From a checkpoint of a small contrastive audio-text model.
Model: 12.6M parameters, log mel input, encoder arch preact_resnet, encoder widths [64, 128, 256], text encoder width 256, text encoder norm layernorm, text encoder activation silu.
Data: trained on notes from a synthesiser with random patches, 26.2 epochs.
Rows from block 6 of the text encoder, named by matrix and row number. Rows with one number belong to one neuron. Each number is 500 + 25 x the weight over its row's rms, rounded and kept within 0 to 999. All counts start at 0. Numbers have three digits each. After the name is the row's rms in percent of the matrix's.
# fc1: MLP up (text_encoder.blocks.6.mlp.fc1.weight, 512x256), inputs 64-127
# fc2: MLP down (text_encoder.blocks.6.mlp.fc2.weight, 256x512, transposed), outputs 64-127
fc1.158 093:447487501482520503494473500553498496518489487486525481534520467488497482503490500527516483502503513483495536494487500503475493530504451458486503482468461495463533523452503527489511495529526542
fc1.159 092:498462471518538495473457476499500499542501495495487507533513497478481505555527485527467556517453498496533526498495501521509501494527480494476486460492473468473535513513460530482520470516538511
fc1.160 104:486510496564477491501505513496514490539536504527483465522498510455514490508529499482498515554503503529507478478546511487480520459507490514491495502486523520480489505444454493460511501470510522
fc1.161 105:486512472520580501505515540473516516485485497496514501506490481485548462507488465474496509517490523542489500520485464511525492450518478520479534515507492501440497499480458508456551493504533515
fc1.162 097:493519541530487506471467514513574485519535453474494488494467463468528500487470500476503517456473545494542477530484494513526511511491476531501511497528493463524492491493482448517460492516504557
fc1.163 099:525489477495490499507496543486521522516520479510516500483515528519492520551512493465490562485464510546505505470506477504448458491525552512480506504504536486532530565455490463511497489510492516
fc1.164 083:528469496473547522514536476503504476513479478470470502525491541480497500495532500485522510552482524528501555491515513530498429476493505501465524493473468482480499519512534488505511516507490543
fc1.165 086:459528487502504466481505503457503506506493479471490452484468524505488466569506520486513500469500515501551494480575447529523488464516484506480520509476491463481512473503450509505510496494456537
fc1.166 112:459521501513485503470476484514508519495511486517474498496494483456510494492490529482495509484486510540479455492518458495456464523509523516486464492490489497478486512473489515536498440467533491
fc1.167 095:492497532480515495472509511501502517543500460527460525459493501501530471528477514503492517502486528525532543510480485511485500485473482515532537508505494466503495483546493504511475461497519553
fc1.168 089:502540493493515460525492505459517509482537494509499480544520507457556505482512528495483455515505501555506491462507492530502471502494443502463511543513544499471537526500447533484498455473504487
fc1.169 083:484480471496478472465487548451486550506507487513533502539504479510492504539465533475537503499467500503532539502479422486462479467503513495465526498481459484497547531508468442549494489482508495
fc1.170 096:496497466493496489486477526505508535527466448501512503476498503499512482492456494529515532518512521500519554523539517487492496504510505467467479494469486470489566517520467475503501508481546504
fc1.171 103:527509516536525499482521515496517512532514449488476463543491475523468477491527506492452488509453496484518478431492516501504443491498482556493465523502498508493492510469518480479527474532467515
fc1.172 083:456481489493480479475487506464537527548479484496508474522442479490491534522448543496495486516487492492482494514532473483481479498527518496472487488482486481499517532540460514489557525492494507
fc1.173 112:503501509526500444499523546508492510556495485488498447537481500521491479505488563494501561517484554545503530489511463507509487478475463527507526507487503505472540524538490489536558520495487502
fc1.174 103:479500510475536474483509498494543492490458464479497495546490494503492492542522499528478509547475491540487531437491522509473440452515445497498482503507487486476519491523478495508537511535463504
fc1.175 095:537500491533530521488517458492510506521520461492516438514475467492507514487517507488489512525500546516546543497511516464500503472514476479469535516526463487464524504499481480465512495482513497
fc1.176 094:497514498449500475483498516446527555503505481510475459479513511529473479519513485474509506452494502496540505531481539532434483485512516497488530497515535463497511484508450496451504481496518499
fc1.177 091:470455511459507489440474523465475562489480486497500510544518500526464464492479544466472498506502502511512514484518477496517466463498509535495551547501471491487535466501473479512515511495507511
fc1.178 094:477474494528517495462474506521485523522518486516518501503512483497481439535459535437491518493475536471511547505510464506486494495504550513446508494453471488501502486490512484508479516511504521
fc1.179 099:519466497507521523495486521549520473502528508502503494496529488515499481480471514486515491498501532469502509470469537501495510473499511493501544510477507520454521535466506489493525461522524482
fc1.180 082:502532490509510543477498464505512530515503464493536469510499529482498517531488567455543502512461503512538501513526502490527462482526494522525512514460483540447518486502520470463512526475495480
fc1.181 116:506480521466506482487484466498544476559511517529484500508497549497469503502463507514481527463439498473562515508480489517472468518511538489515500488482513488538545484519504517547481459543478549
fc1.182 083:503483443473518479496463528466511484460536479504527488518495527513485480541475525514519499504475504497484532505498550516483464513541493482481484509473462469526508521550517524527553545487475486
fc1.183 094:474507520523506544473475449513523525508497496517444520565474539518509500469474502501500535498483506474511522518485455537504469538509485479474505517514481504515483524491457493526467455544518544
fc1.184 100:519503506508514504511485530510512461494512470493514517543501542517471478474496500507459510479478472480514507441494463535516443509493508525481491498498504465453477505522473478481510498529457507
fc1.185 113:469504516495522512499481536466509513511518478455535510491491477481558495493475487541501518541518490496498524488487512545477474476472440545482486490503505515473524494550480483504539516486495469
fc1.186 125:477478481506491471463462511473516528513474475512495478532530469494458496500498539521533491513504496497560553506535519475504473483542525486470486494484429454526504538515522469537545497510505545
fc1.187 097:513484512522533535502500475471524518517489435485478437555472529508510456519510511469503505536483468515518494471498525465492490465510471535516503506493537490509511493479494477502518494489492501
fc1.188 084:486518470462527477487460466494542493537479459525505477487486482523547485520536496477504486494473476490505554465495523507492451486499459540498487471530521471482489450456447520456550501501507478
fc1.189 090:524491475488516513514456455506557491498493498488502541509489523452526488502484496513507490484469474532493541499525505493486530490490509466526482481495518418490520497475511523512489490503514536
fc1.190 119:521533493508570484508516491506535534538485449486496483490474515515481497547508562495493487523490522501509535487541508508483481466474462500499489509495436475520530489515496479503526527470488532
fc1.191 091:508519498501460533467451498526505494493505486445522472546514506476546511488462482493500532483490520494515562542465507551495491479512506479483444488496508489466503530527547504512482529486513530
fc1.192 107:516511465482511483485469492520501487500489475470484497549491501485526520485506519488499494481471448515540513500498499478431482496488502498473494468480524499462518499497489519531522493536489530
fc1.193 079:460488497524501514524510468483542529518478490468498486506469503534471477503479523486487507496473477496499503494515511517479494529490475502479503483529469511527494494481426492429495480475495484
fc1.194 102:523469489440482477475459507479548486474489468517502500508504545474500478543492489487498508486470521534510540476491500537456497522496534483511469502496544471478548497525498519507507474539534481
fc1.195 125:514510522490519544521527549488475544533534482470508471464477510528498501484482517496493484501515520517514491533492486531499478463481446505485532516503495490480497466506491504451499520462480570
fc1.196 087:511492487536479499453497504473493533536475472471486467516513495505498510543455497477501529533495517494530517492523509506462477490511518505492545519476474531546561515483477464510502499511505533
fc1.197 114:472511485548509465453526485477508516504519488476485495502445504498522489508488534510499501523492507511522503532541521494453500472516520482473466497468478481481498518522501476503529502458505505
fc1.198 087:466511515486516499504493478494550501502502481502497524484518518480499494523445541534526496517483489536505522506555533517479504523497502500473473502471489508487593513523464486520504509491551474
fc1.199 080:512494478467534524495490489496521535492477471486521500481511481564507518503449469503488449499501521514491546499504504559493450476494493503482491477482462483507570500485465505493516480524527524
fc1.200 095:504540483524536474545484489481542490537484478456490484547459497514509468464476496512446486505522504529497481469487496535477463520509488531497533496529517508451506514471456510460510516528460477
fc1.201 088:497478519495491504467491494490532497498498534550433531486514534479516526544487507459455521492466495523560505462522481557532523481449520505517485488513495474515474484520523527494491500484507501
fc1.202 074:493530479473496492497474515464557545524490475546478461523498514486467510513503490505494527484447515535512498509480487528457459504507485506442524511465477494507494537551476461531490495521491516
fc1.203 101:495522486506508504505462522474516532509500488508492482501476499532526487561516497483506511478504533485542496466507474547494510516512489540516492515502502448462542484529455522504516503478486535
fc1.204 104:499446475510523472481475515486489522527486468497488476530515468488474496500512527522503529504487476496502534485523524506489441485540513503494486513456446470502503532510501454521523476508501533
fc1.205 113:504506480508541461514497492436535482501473468497499473498511474515498505528520505491517529546480460480511508450517537505492448440505490520512459506496497491481536546503502490516545507542471509
fc1.206 077:532447523491554517485492501478503512531456490537472498477465507507531500501466497464537544520483495501475538519523433545509531497510504484484499510469537460505487507499501516484499463466511502
fc1.207 126:457507551492469524477522540512504471498494491492467475535477479503503488498491503505461486495505548494538539510519507496487498531499454488475494508518471503503531482499491545531538488499536525
fc1.208 082:514508536504514500532519509489505521493511472533512511500491494513458525537484557470507499499482534546522493499508484523446430486468532473478496522495510496539505482496477462502498518504502502
fc1.209 095:487466474496519490470484545502489551503491467497511489516485507561492469475459520440509508496512522504505525553501529503487485467506503514490530524500500499480527495506504459477466530488506534
fc1.210 111:490501490475525524531497504479495491488491493471497499507499518493528488557521492517527491527496482493545531539529522518433458495506465488519496492508436461453484503553492513485539495511493523
fc1.211 097:492514486492476491487504504473488529497521485489514458491497516503469513530476508525455524534518532510500536533538502485502476503496543480513512524519501462517493523521467505515477513528467505
fc1.212 085:500522476490524505489519531486516490536504511450472504512486499478493500495530464500506482521503460500550485488497524520442475472526517518500501468506486483486516491544466485491501469498475521
fc1.213 086:514507466511534496483475435466504520519445473448471514484461519497492474498507511489529519551501514530515493502520525473501502501512486495486494504509485481475510469495473454471510480494462547
fc1.214 093:505498456532531518499487515496520496520493472459486524530500463512498424443455508488527511504479513522510548491494521497460519499541462487495475494453451506499498512468511492502517474515551516
fc1.215 098:473461484489540497468526477479516531512467494500453533526488473445457488530487553477566558523491502550549470537493482473474520475516522513487528495503459464498524481518496444491514476475492518
fc1.216 091:523486490464504520510505526464532514542478483492481508503497486499504451531436487491492517524518479506514553503482515504492494487480490518492514536460467497481551542538474462498498524482513504
fc1.217 089:510498548505504479477504494497492519485544476500488448549520520510488497472480539495535510505495487523479500449518490502457450460534487492509516466441525537504535515483521464499478498514485533
fc1.218 092:455490514486498468484525512461507532518465492528466507504466526503496539544467496497531546499474489490513508510530427541508507484514492544509518495479486472524538470529486479514503505475493499
fc1.219 096:465519502505466496511523509457497531490437478537472502517440528514477566540503519531533541515497498513522479496553441503491502476511510485444515462533529451515505518524472498512515494479485488
fc1.220 127:494492504535515490438502492495448485506535478475468474508483515455497471535493555512511527513484558463542525532551498530448490482508536477435525500465452480512498494520519457503515515467496522
fc1.221 090:487538517477478462482524506524527520526525489520471497474486500479501458487534516466482511523448524496497477499501486520453507491436528479488519545537511485502499471484479506475465440485488547
fc1.222 087:460501482470540470551513482534530512496463530502486508481470494459506485498476521529494503494430495480514504490509475527457497509434468491517523536473478473478498484525496492482451482532467493
fc1.223 104:478512518474513527492519510519473532537461464470452510478482523514517476511486499482472528524497521521519513552502469506492498493431508481473541520487479454477494479549479490475450469503502512
fc1.224 089:492544468503503504468462520501520500487482496459466538502486487473510480505494505478494523505464519484524507485504501527503496528497476470483490503509500518466465500481504481490556517525510566
fc1.225 098:519507469494527488502454476549543517457481491501495504478501489503485443495482504539532521490433541485558500504499513471488487490497489466445515529471468478500567470492531514499466477526482494
fc1.226 106:498502501483492506517470525468550528562417489504521474517508508533521504493519476485500542488478497529498509503500470545448479487498548525501536509507528457496484543486494487495484497553469523
fc1.227 099:506477470507510506465461495493537493521489500494475516467512536455544491534484501482537534524456523509540490507483475481500515504517516483493533486482494460501530491532518503529525486468538524
fc1.228 091:473510536458508539482482485495533482532545475499481489519501478468494495478461501488504534517498516482525506493505503460482511483464477519487518492489503517483557483491477484507482493486474534
fc1.229 112:518473475476471507505431512513515504510476488528482512492517511438506505508511470529486499510463492495521518455494512509485514503506517489496477539502523448519506511508505514539521482508545509
fc1.230 105:466517553522547521489495482490499525524533487460524523514441516477491462499524508494521529514472515502522519512487452491474509451499468468491518488541490486452526507508534456553533487476486470
fc1.231 129:485531473508522511494469457526492521526500497475451489523494510500519493472509500504491486526460497506523501495485502492440499472489523477510482460489516514487518480481480482532508512501468534
fc1.232 118:480472471521525515502452525490554531489489486513529506477497539453527532521496484478498572491462517546482491521494477504498492482492544466514519443492509467495488521469483464488495493521553494
fc1.233 073:523525466530540469503524493460537507527478488473506537524492492511500468501462482473492501465475485504555506516514485496499508478553524527467505497485454498494551497492437465494462501507521488
fc1.234 100:472492475529543517449533488459516527505460482474480506481417487426516484527477524508568525534485519528538506526519475489503491473509512498498533497473479462525508483513493451512505509487491493
fc1.235 094:525479509502492507520463500510550499495477487486520512509536540519521495510499494478471501476473488492527513482511468542481466542485505528467472516505488480500502546497472513478487494559475540
fc1.236 105:486497530509513471518500496507516491524481481512482489519501539506495510487507472447476512514483508487530490519464492538483501544478509499450565478529522554537518536499467487513507470508498510
fc1.237 085:504508480498535485478449461516529476534463473466463518491458480463522494496510514492517467566470516538507539511481500502513533514532485457498523545534483445501497500525506513493543498508538485
fc1.238 119:525510488446514495533516531481536471557492513498491467517510539529509505485511468542501497534502512511520553531492494509471487513494507525503510472487491478480546536515473501507543521571476500
fc1.239 123:547533457534473510472478525487535502503496470510497477488533518491549497504485505459524530520484491508474514505488522474485503507510472513507504512507505463465500535477485506490498483437528477
fc1.240 108:487500541501480519481497532511507505529512495489491497488493487475511515507445519500503570469481525469519498524544488537497512546476501500482498497507504493513508485501492515513469468456516520
fc1.241 096:427467524490505475459497479484481512495479469506466483508492487526491511528524476501493519525475521508535559527520475532517498466537459522470515500475498485506533492502509506495480496520513507
fc1.242 088:496484474531525559484567461536541515495485511459470510534477502505499441483497534459512511516451501469547490530505487508456487512504500505461515489510515519495518476520480482496460484516499532
fc1.243 085:476489490500539533497493516506528543500436479513494483530479490504525502515518536503508503504488520479458526498496458551481463495530463497477485519485488534461534483508508496487494497509485511
fc1.244 083:515475485465521495496458500490554497525515472499515493491521532481515520540499474490477472475497519517519540486460510495451494497463466478518497526522523453474519499501467502448507481556522502
fc1.245 094:503501520516491514487464449468469507487509486474490491531465496421492511474492527515523540511494516487519494510545489515507475495547505514522540489470513481485493521503476486514509486511481513
fc1.246 103:455508490505478460499542478493530503523520489494509478541473480532494489494493525501482519486502503518536535452539456545495450498496473494504534540493512522476538525507453505507542536511489534
fc1.247 088:477529512540473470501500456493521531500522435458492455528476475442526523522476540487464514533513484532500488474552492495489501481483492487494512507548514456511512495528483477522503551468490506
fc1.248 089:475518524455525479477513483449539581503486434489457498510472487501478539537511497496488528486491488491521502506497498531486492486527495478488547543501502462506528508533455439492501460483490507
fc1.249 089:507484538528520524481484476459529533508490476517527501507507482468501471521432507513484465538497529503504523515546523483505494451543511508489437476475529515524538497527489492522526493513539509
fc1.250 101:428511480487515489552501507502518554508477483518487484519462541486491526513489560505524526512487515519554504501505437528442458523485524472446552516460488508486564517501471457474483532518472552
fc1.251 155:480499547482486517486462511526489491512498477490445493526500497490511466496468498522468506519482513486530539491523505499510515515477477494503490521508476467509508504528492546538554523488513542
fc1.252 099:504522495484477531513504455490487506506505488505472521517509491501522506486467464528482513492471473500509512507498473539487493528487508518503533484486500478483483523465461515483465454515543494
fc1.253 093:454504492452467466468500499466504501486464522474470437502524495496498487521477497520492543547525502466533558483503499518489489481526470485447495498508464506503527508504529466498511511493489520
fc1.254 101:482547482536481488485507480521502493519470480465452489501435472440504510535509522481528519526489527522529510502502479499512523464513490516468514518520494513481526506470501468489479494487502483
fc2.158 119:543525484527490472532496502526493485502499512524529492485515498472512521462583495498473439454519499497485481477504518495475504522489525508515473450502481509519488519469518517504484451554491490
fc2.159 150:535474490446470474529504486474467484477499525539518497492548506517469531500518461501530500498482463477499510505452527439494503528532528489503488469493483539531497533507523513504507508524454495
fc2.160 104:434522553498485524503521480512473501497503504524498503489499510506516503518495495486568552468545491486501500533497495489545519519528500505506502495517590514554504412504508503513461439453501494
fc2.161 079:460558394493498460487490553505457488492506505508518575508517485521535493483438490510463434506471529479497511507493498513466489543533529515496484496483461567455497514497505508520505531506510499
fc2.162 083:468524504517501511526503490528501495488503504495511564499490508563508497482502496490474507424520526477499485554503497518570512552498508472499505491519497524526477474491504494498437536541499531
fc2.163 099:574477517491504470535493536466471486504497508491564531509508497475520525522584482490557498514508491498492498494503525488480495495515521516498501460523480497533501601492509504470525482499498474
fc2.164 048:563524511509486508502508519468473495505498503468525473507499516509486501477551475484559523498535475498494503464480518480551500505491501527501508464510540539509496589492504497505493484519473521
fc2.165 105:508521487492484472500465501505479469483491518509523509474533481483518523488507466518502465478506492468492503491488522484477504517548531504498477460477499519513519534473530520542484488529508478
fc2.166 117:482498487493498532498521472528473501503502502514470667509502499504513491494440510505531524489451490486494506529501499504514508531505515500504483484507502517534506436501504506534474448491517496
fc2.167 054:506445621491508498507497511506479492484510504511461513505504494538452503498515496503430417481394474500496493509483504491542497517489510529509485498517490528532486448481493503509546492545498507
fc2.168 067:534519484476484515545498528525489498512489507530528508458526489537501504491454474483501525492614492475487518503483516491521522539498499517511484470551512467512514498503527507489450525513505494
fc2.169 037:497553569516499493548501517497488494491510504503490486491499495529535504487534503488463428449456512499492486520498511493616516524518502554501496502519496523600491542501500503505514496500515480
fc2.170 150:503516500497495505541493490532494463475510521526491555466498511495501510473531486510511494440462484508490480566478500528483523567490537485516467482524493504523468500494500521526481483496483523
fc2.171 059:493466607514494502495505470488491494484508502511483454515497504527530505504563493485474484453460494498504490496502509500591509491511503523508500494528555552554490479500500507505520449471504482
fc2.172 023:462629463487487495538488476518495492492503507522506558477496502469529508485490493516529586468468477495501498526497499507460506545497520457504482466520463452525502505510502511500441480490492503
fc2.173 105:523438559510515480543501519500473496486505506506492471504500502527516502506539501482456469508467533511495485523491513516537508521480510509510497490508454529556494525506490510485525452517520497
fc2.174 090:438481590520487509497499537527485491508507502515475613519487490512467501477471508505436515406469529493499496506510480521499510537491495473495492492524483529537495491508495511540513514492503536
fc2.175 027:526581517490485507526482485521491489493505506520511515479512505419558497478528489502539491466415464493493496511488506491481512542515521491508487477508540481545500528494514515508456446506507487
fc2.176 048:576497556497491497515493518475478486500500506490531460516507510522514510495559475483519469493622461494487497465475526475530496513489488552514501479516562527499490598499512505483541513504486454
fc2.177 055:520563599496478497503508469501441486487512505515558482500513508518523500492519490507522475484643481496491490463495520481556504522496501535505488508495549553504492499486513504497466476514469475
fc2.178 087:494544537507478548539494483532500492492515508483507584494495509462521513477524502533494496441544479508498481508512509471569514541514516467496492476536516497604487483492506498511490493463509495
fc2.179 122:516537513521475472512444508521512491486488506520524460497513465494496513473536488491465442449500499478489486470514527489487494521499504488516476446502469464507502505467514509516491477556520515
fc2.180 059:521486474501485475534511510489483497503497514512503527446516490510498506488528497480559499510507456515486499497476516443540527524521507514511496479544517514588521515487499509498479471484508488
fc2.181 235:498567491464497506500508498506489487518498515506513496433526500479472529496508488530524514489489502468507517537478517461425505494535517484485488469489496493537520461495541510486479538530447516
fc2.182 055:471591386510503502525509496498520492506502501495496593487494494504516494488457499536498563497511515501501503528504498520546507526499508474495485487512472493506499535511501499502466539491495508
fc2.183 046:478505523507494505535509452530475487497503507501486622502499500497456513475537491522476532491463497489498502497491499493473514532474500470501486476520460503511480472496504510500466536528491496
fc2.184 076:510450545494496451538512541490498486497518511535475506481512518527498508472572480480495507471422480502501494520472525489521514529491526496509488475541505550605489571515499515511549489480482495
fc2.185 181:513490438525475461486485536517466470505513512527525585498513484530446493477540486506483555469532500479501498512507520528531519540496553469487473489561433542489465546485499506494493513504485530
fc2.186 135:518559463465474521500489572495506501501506500517541501469511489517485487489417492528524524482594492513496508504496507499497497516498500447502489526480502471486510510503507500503502541493483510
fc2.187 138:523527492476486473507543475476485472469505507505484513510515485498486491518504487505514433505485491496489508456482529453548499510513503551519484515537505522487508506482510521508523503477481417
fc2.188 020:509548508518499490537487543522508491502510500513494528474506496517502499497543504509458463470479523500499498503507507497560509521496499504503485529517498562534486528505506500514533539461491507
fc2.189 036:484472504490499476514485546495493499492498501494534450503490504485503507518477499501452487502587564510499493522495497519453492510489505488501512504481442533459497499504489499488553507492502497
fc2.190 121:588547435513490519537483484531483483505498503520485522508502503469512503508534495493498501525479499506489498519488506499504500563491518526504485483522508484472472551502513501510499505510499502
fc2.191 054:442531535514507449517502489510476480504500506490497540517497494471484500472549491489474503520474506483498494490482505497548513535501479520502503490544511588534486487494511504501493516514489491
fc2.192 051:503533486516512493480494456525544491504508500489467478501509513488535503457556492499501509486466478494504507485487506479413511512491502489503491466499625503498506512499506498525497498501494480
fc2.193 028:556493541496496484507518484507479494494512510528486510482513507513434510489506504511498408481386502492492496539489521465490508518507528492507488487484490513592488490496505509502513520482486480
fc2.194 107:428592654454485476513500453512469490491497507473497515524485500474515494495447491508487436476492516495493495522466483504424502576495497493501516469524497485482518439507492519500515485528495473
fc2.195 143:482499387502488492455475467525512504512499502522472537512509473466430495495477520501524527505475535480507504545507503482481492505532554437487497490491397470497488492497509490523476529553523536
fc2.196 055:499555595481476517500524507502444499484508506508517499476502508484501505504505497490516478503577460517491484489489514455536508524466500517511500517518540493509486408482512500472457514482482481
fc2.197 090:522594465476487536525477491518492491500496503504504561483492512481529494485520479503560598497463437500501503513482496509487501551479503487502487478532579434490496504504509511491441497531481519
fc2.198 059:479522578485492505528497488516478495501498503481478582532489511519530486475491481476411482478440488494492489533464500528511501585456500496510520475559507487521493444502492516503456437529504512
fc2.199 040:513587459495479492522501556499471498500510503487561542492512510532501496492464496508536538490572484504486496512489507499533502532477520505507493508503519562459487525496509503494493532481490463
fc2.200 062:495476525503506468499510522509483494491517505530510406499521502606547493487497496493398470474602529493500499508489522500578512516499514536504490525508482563505490527502497508493506442485504489
fc2.201 112:502496481466481442460498487515430493491494520476514557509518479491483520504538490521584505483490503471505511527505494465420494491511547460492499454504433545469493445489509508504480511516472495
fc2.202 065:511512524524499510545504492565499489507523514502520513464515528488530506462503500511498464513507502498471485516485518458539567506484487514519494523514541515546459481477522506468468501490512444
fc2.203 070:536599472498479492529476569510514489504504500499541563500518503490507501479490485514496501436577479505491501461493495508524505546504505479505481464506543563474495579484511501535493540529503482
fc2.204 164:497529493463471513499497538487498518514507494532530491459529483542479480512433506510514498487545491523482509498502527471532492494486512490519478537507491493494514477506518488513510551507483510
fc2.205 096:452537570509491519513511539504500491509506500485474589514485484513456494482450504518441471460489504509495497490499495508502504522478480508500495491533491521514504510500496510510534530482486510
fc2.206 040:436532594493499494539513511543491499494505508525445569489496475467474507474495527520464454503467519510492485512483484477511507546481504491513483493524457557507498401495502503539493512523489514
fc2.207 069:532498482477495493492510466472501496498494503483492454520504497481487503501515491501523511534437476507500509454482507489471491505492495530501508489498516482478514547498497503490514497529480466
fc2.208 030:516478564515489502514505531507485502500508506500530474481500504484500513477538501501515462498582515503493483529492513471483512502480515492507508502496510534557483490488503499477473502461497479
fc2.209 071:481516573494488520507505431529479499504508508529500496478510509472497508480526500509624517469551474486495492503497512459481505501504514489504496473491504483532489472490523500506417496531480499
fc2.210 085:531613392508487501511491519503506497502501500501518508496492500501518490496457500510509538506564517492496505521496498511540501522497517487500489510507475501456490554504501497494507579492489507
fc2.211 062:454560481482475509505502436509481490480503510498496624501502489450534507478516492517498520451484485480502499505491489502444512554511517475499495488502509526531503485497506513518460436493499462
fc2.212 064:498526525525511483463475465518549488499515499511456484487511520498525510483543495485525490480494493499505496513474514462436525507502507490508485460527582504520496469493505495565517505504504464
fc2.213 023:535495538498494500534520462504486491490504507528508554504507503508504500479521500509461424493532499505486491499498518487634510513509523542511485491526499511524499560496498517481512472506491484
fc2.214 049:556552472515492497540490538506492491505495505509545454489506492469493520475600490500443432484517491496491493499507514500453499513492508498508490458520466501520495521485506510499495472522491496
fc2.215 116:528468495488510473473522424487470505477504509506518466507505488533466511519502503505541429455504532489505497535513536496525494477527567501500508488486434491498496484488488496454478490541501503
fc2.216 053:467528459487509486507500429501491494489504507510479582500516504487494502496509496503419476475448517488501494567479499502445510534513536478500497493487492538501482461493499504505456477518516491
fc2.217 048:535492584525493505522514483519470491488507510520512507505505496496523514470578495477519428522504473501493485468500517459572522515489489536507504489520540536558493473479511504486480444451494461
fc2.218 082:526487502490513492501469489507522496493499501525466524483529488481557503491528497487488409478425489504500495504491519484500506512515515489509492492473519500574511522489504508544496456531533492
fc2.219 075:524481540505503489509476519522498489502497502515481509505519488481578501472538494486464430478508482500497502476489507495501508532499503476509493476498505514528510532484505504539479421548533499
fc2.220 198:534558504455499541544487520497508492490497499452556543490494517520551492499487467516508522500517422536492498488467500509484492539461469510512483479520564467456507518505504514483505511530466498
fc2.221 045:482539528501487508476524442512490502494493506498507539529489488519517497513519502506542479515541478474490499520508501496533505504490517487510507500539487507483491394497501503488445516451512494
fc2.222 060:522464513501486532514514509526511509507502496484502491470520504503509509528487510522459464522574555501500521522525505470488516470487476494506513586497490503544483478520503493493492516434519463
fc2.223 100:483490571503518510496495390541511495500504504517464573516495478474474513506485516518514417491401490489497488497514496459520495510523518521503484457521460468526494449473512496527499513546488513
fc2.224 083:503506477501500485525516488505460473499503509510492540519517501476562491484525485486508439537472513501490507504470511477554500566543504561502501483511568592527491530494512510519518478493500479
fc2.225 102:520515473508499540552500502523504504496505502496503513451516497482515519514533504515438488494503507507498498552516519484470523508473487499510496553517496497552477441500504504497460492424497481
fc2.226 057:610428507496505487530502515483485490499501505510537555499507503483498521520590486504560496520455468493497502498506518491468491496507524515500493465509499489546494580504505503479541508486489474
fc2.227 091:501447494465522475529513503484495509487496506515548486478514507538466520526518492504538529470522522497511507558509511515453480473513525466505504487478428492529501470514497491464471512521505530
fc2.228 062:539529510519509487521514468544507484508513505503468466495504507490525493444564499494456522530481499495500502488464520473518519534466504519505488496554534520501496534498507505507493461501478472
fc2.229 087:470487552474493486520499510503478497482506504496519440503497496489492511522471495513423486483551543497503494521501495515405489524491504480498502499482434502478496452503493504476497506498486504
fc2.230 060:491425546480510505488527465490467504485511506504497545505508510528458506520442500501549496490412497488496489527497510485557501516507525534504494491498519495555495415511508506487481503454494481
fc2.231 140:521521488512515500484485469525556494502509497487462442485514511475542503470542493506512496503471470496510511491482511471402512494485503486503489470493589475492510488502505499517508516499489477
fc2.232 074:568442514493495465518480543489481495488506502511567479498509507505525509505541486501528530471499500503498495495504508525507491516508527482505488491483515542489497564509499500500518483514514500
fc2.233 059:523536463501498463497504496533478473509516514485494504490523512479516500470511480516530462518498505465481511553469528460457517525541521488502491448493512524521482503496520513502528532460506466
fc2.234 070:517464470486520494511527415478492504493490504511510508527511497522476519514507502495534447478474521497495497530505522500487489489528549536501516470484454479504507543481489497472473481575495487
fc2.235 071:530521542489491469557519530483479494489510508492533463480513509478502519498550494515528435519509498507490497473490511465509512495503492509507501493495548537570501552502506504483538525434473443
fc2.236 108:546498501503493503519487510485551499504488501525513493486515496571461517514533491492533488473491491497499505473509530482598502484509494505506491505527504478563490544514507491493524599515493511
fc2.237 064:499445526497506514554517532493480500495514511496559503482502493503504525465524491509472505479508497507493481546504524498515501515493508490506502447500469510579498486486502507454459455509491510
fc2.238 161:511548472537515492525517471490530477516507504462497484509495505479540503451544486511492538517486497495503508496485520487454505487491488477497497448521556521510510522503503494500522501502479484
fc2.239 113:439471561481503505500500503507502500501499501525486579491512503482491500510471501491522518488391461503501500506492487504448498522525504502505484478501541484551521427509508504523486450517501511
fc2.240 131:463488549467474488468506505491493489485491505485420511535515476492462494487455490506455438530443483484494521427465496460509511512490467533508501526525537504532519478498501524521546530497482437
fc2.241 046:477513546498495500480507476493527507496503504523477501469514503493504513513509504496558484462422492505497493538501516474482513471512534544507501493510503506581494480498500497490481474453500474
fc2.242 046:465521642503481472511508454510494498492508507525507494482504500511454513480472502515423469476473526490501499499504506487521508518519505447502498507496483530580499471508504505502477528474484494
fc2.243 044:508459475503497458514496516519456480490504511519526573492518489475520512487469482509505424483542541485485499519511504494529516536569506502500492467488464560590490495482517517522504492486533476
fc2.244 033:515624490497497483531488519511504492495509503492518434489505501484533497474495492509487467491538501502496498513478512486471507527489508494501496484511526535488506570496499506493513511501481470
fc2.245 157:529490532502492449466524499463474498500510505520514420536512489552443520507492523501494457476543514499483488479522547484516446467513561530518484508498452517494494533490491489508536495538458503
fc2.246 160:538439495490522512523480503480503494485493510494549509506499506495498551542562490509508492501514474520506491495520530501474481476487509496502492469503452463486478507500505502440510503531506507
fc2.247 056:516538593483485520537494485529468491488510513524538449488504509472501523471561487492479512483529457484490481519500518479508504528498527525515484462543486491558483529495516519480450457509486488
fc2.248 021:512436537501490476522504516498466488487513510519502568481515501557467512485522485504455460486471502487493498495490522497566509531492506493509492499514483550589489495501503511506511510477500473
fc2.249 106:508510524510481481501520538505420475479508510483513509516506489530512482483516484490495475510590503501471499493477522499529520563442476533517501542509497539451479482485506511485481497464493495
fc2.250 089:476495533498496513508513473504512507488501504511478483457519492522529509512490500503512416517479502494495499525493516458527521482499491513512507518502537500603500400498502500477475505444503472
fc2.251 183:510509487478484487476522463477475498498495505485490430518506493483473502497476493503535520526483515488501512486489501486443495502506493495496519503477499510500517513502500500495482498488482459
fc2.252 078:547527528521494487528501504535466493506509505510493567507488491467508501456520516508498503517447502504484484508491494498525509535471526513505485491512486561500471519483502503498449516509508489
fc2.253 055:480555506494493502502510426493526495484504505518502532490508505483578510499503498513536519447498496504497492498491494498527515511518517534511487456514539529531505479503508505507479441513498469
fc2.254 104:471528528479495544510517449511473504500495504493509527494490519455545510535542495499640546492487457494498500511501492484500510493512510525504501487521563452504499426497514502496440476491500497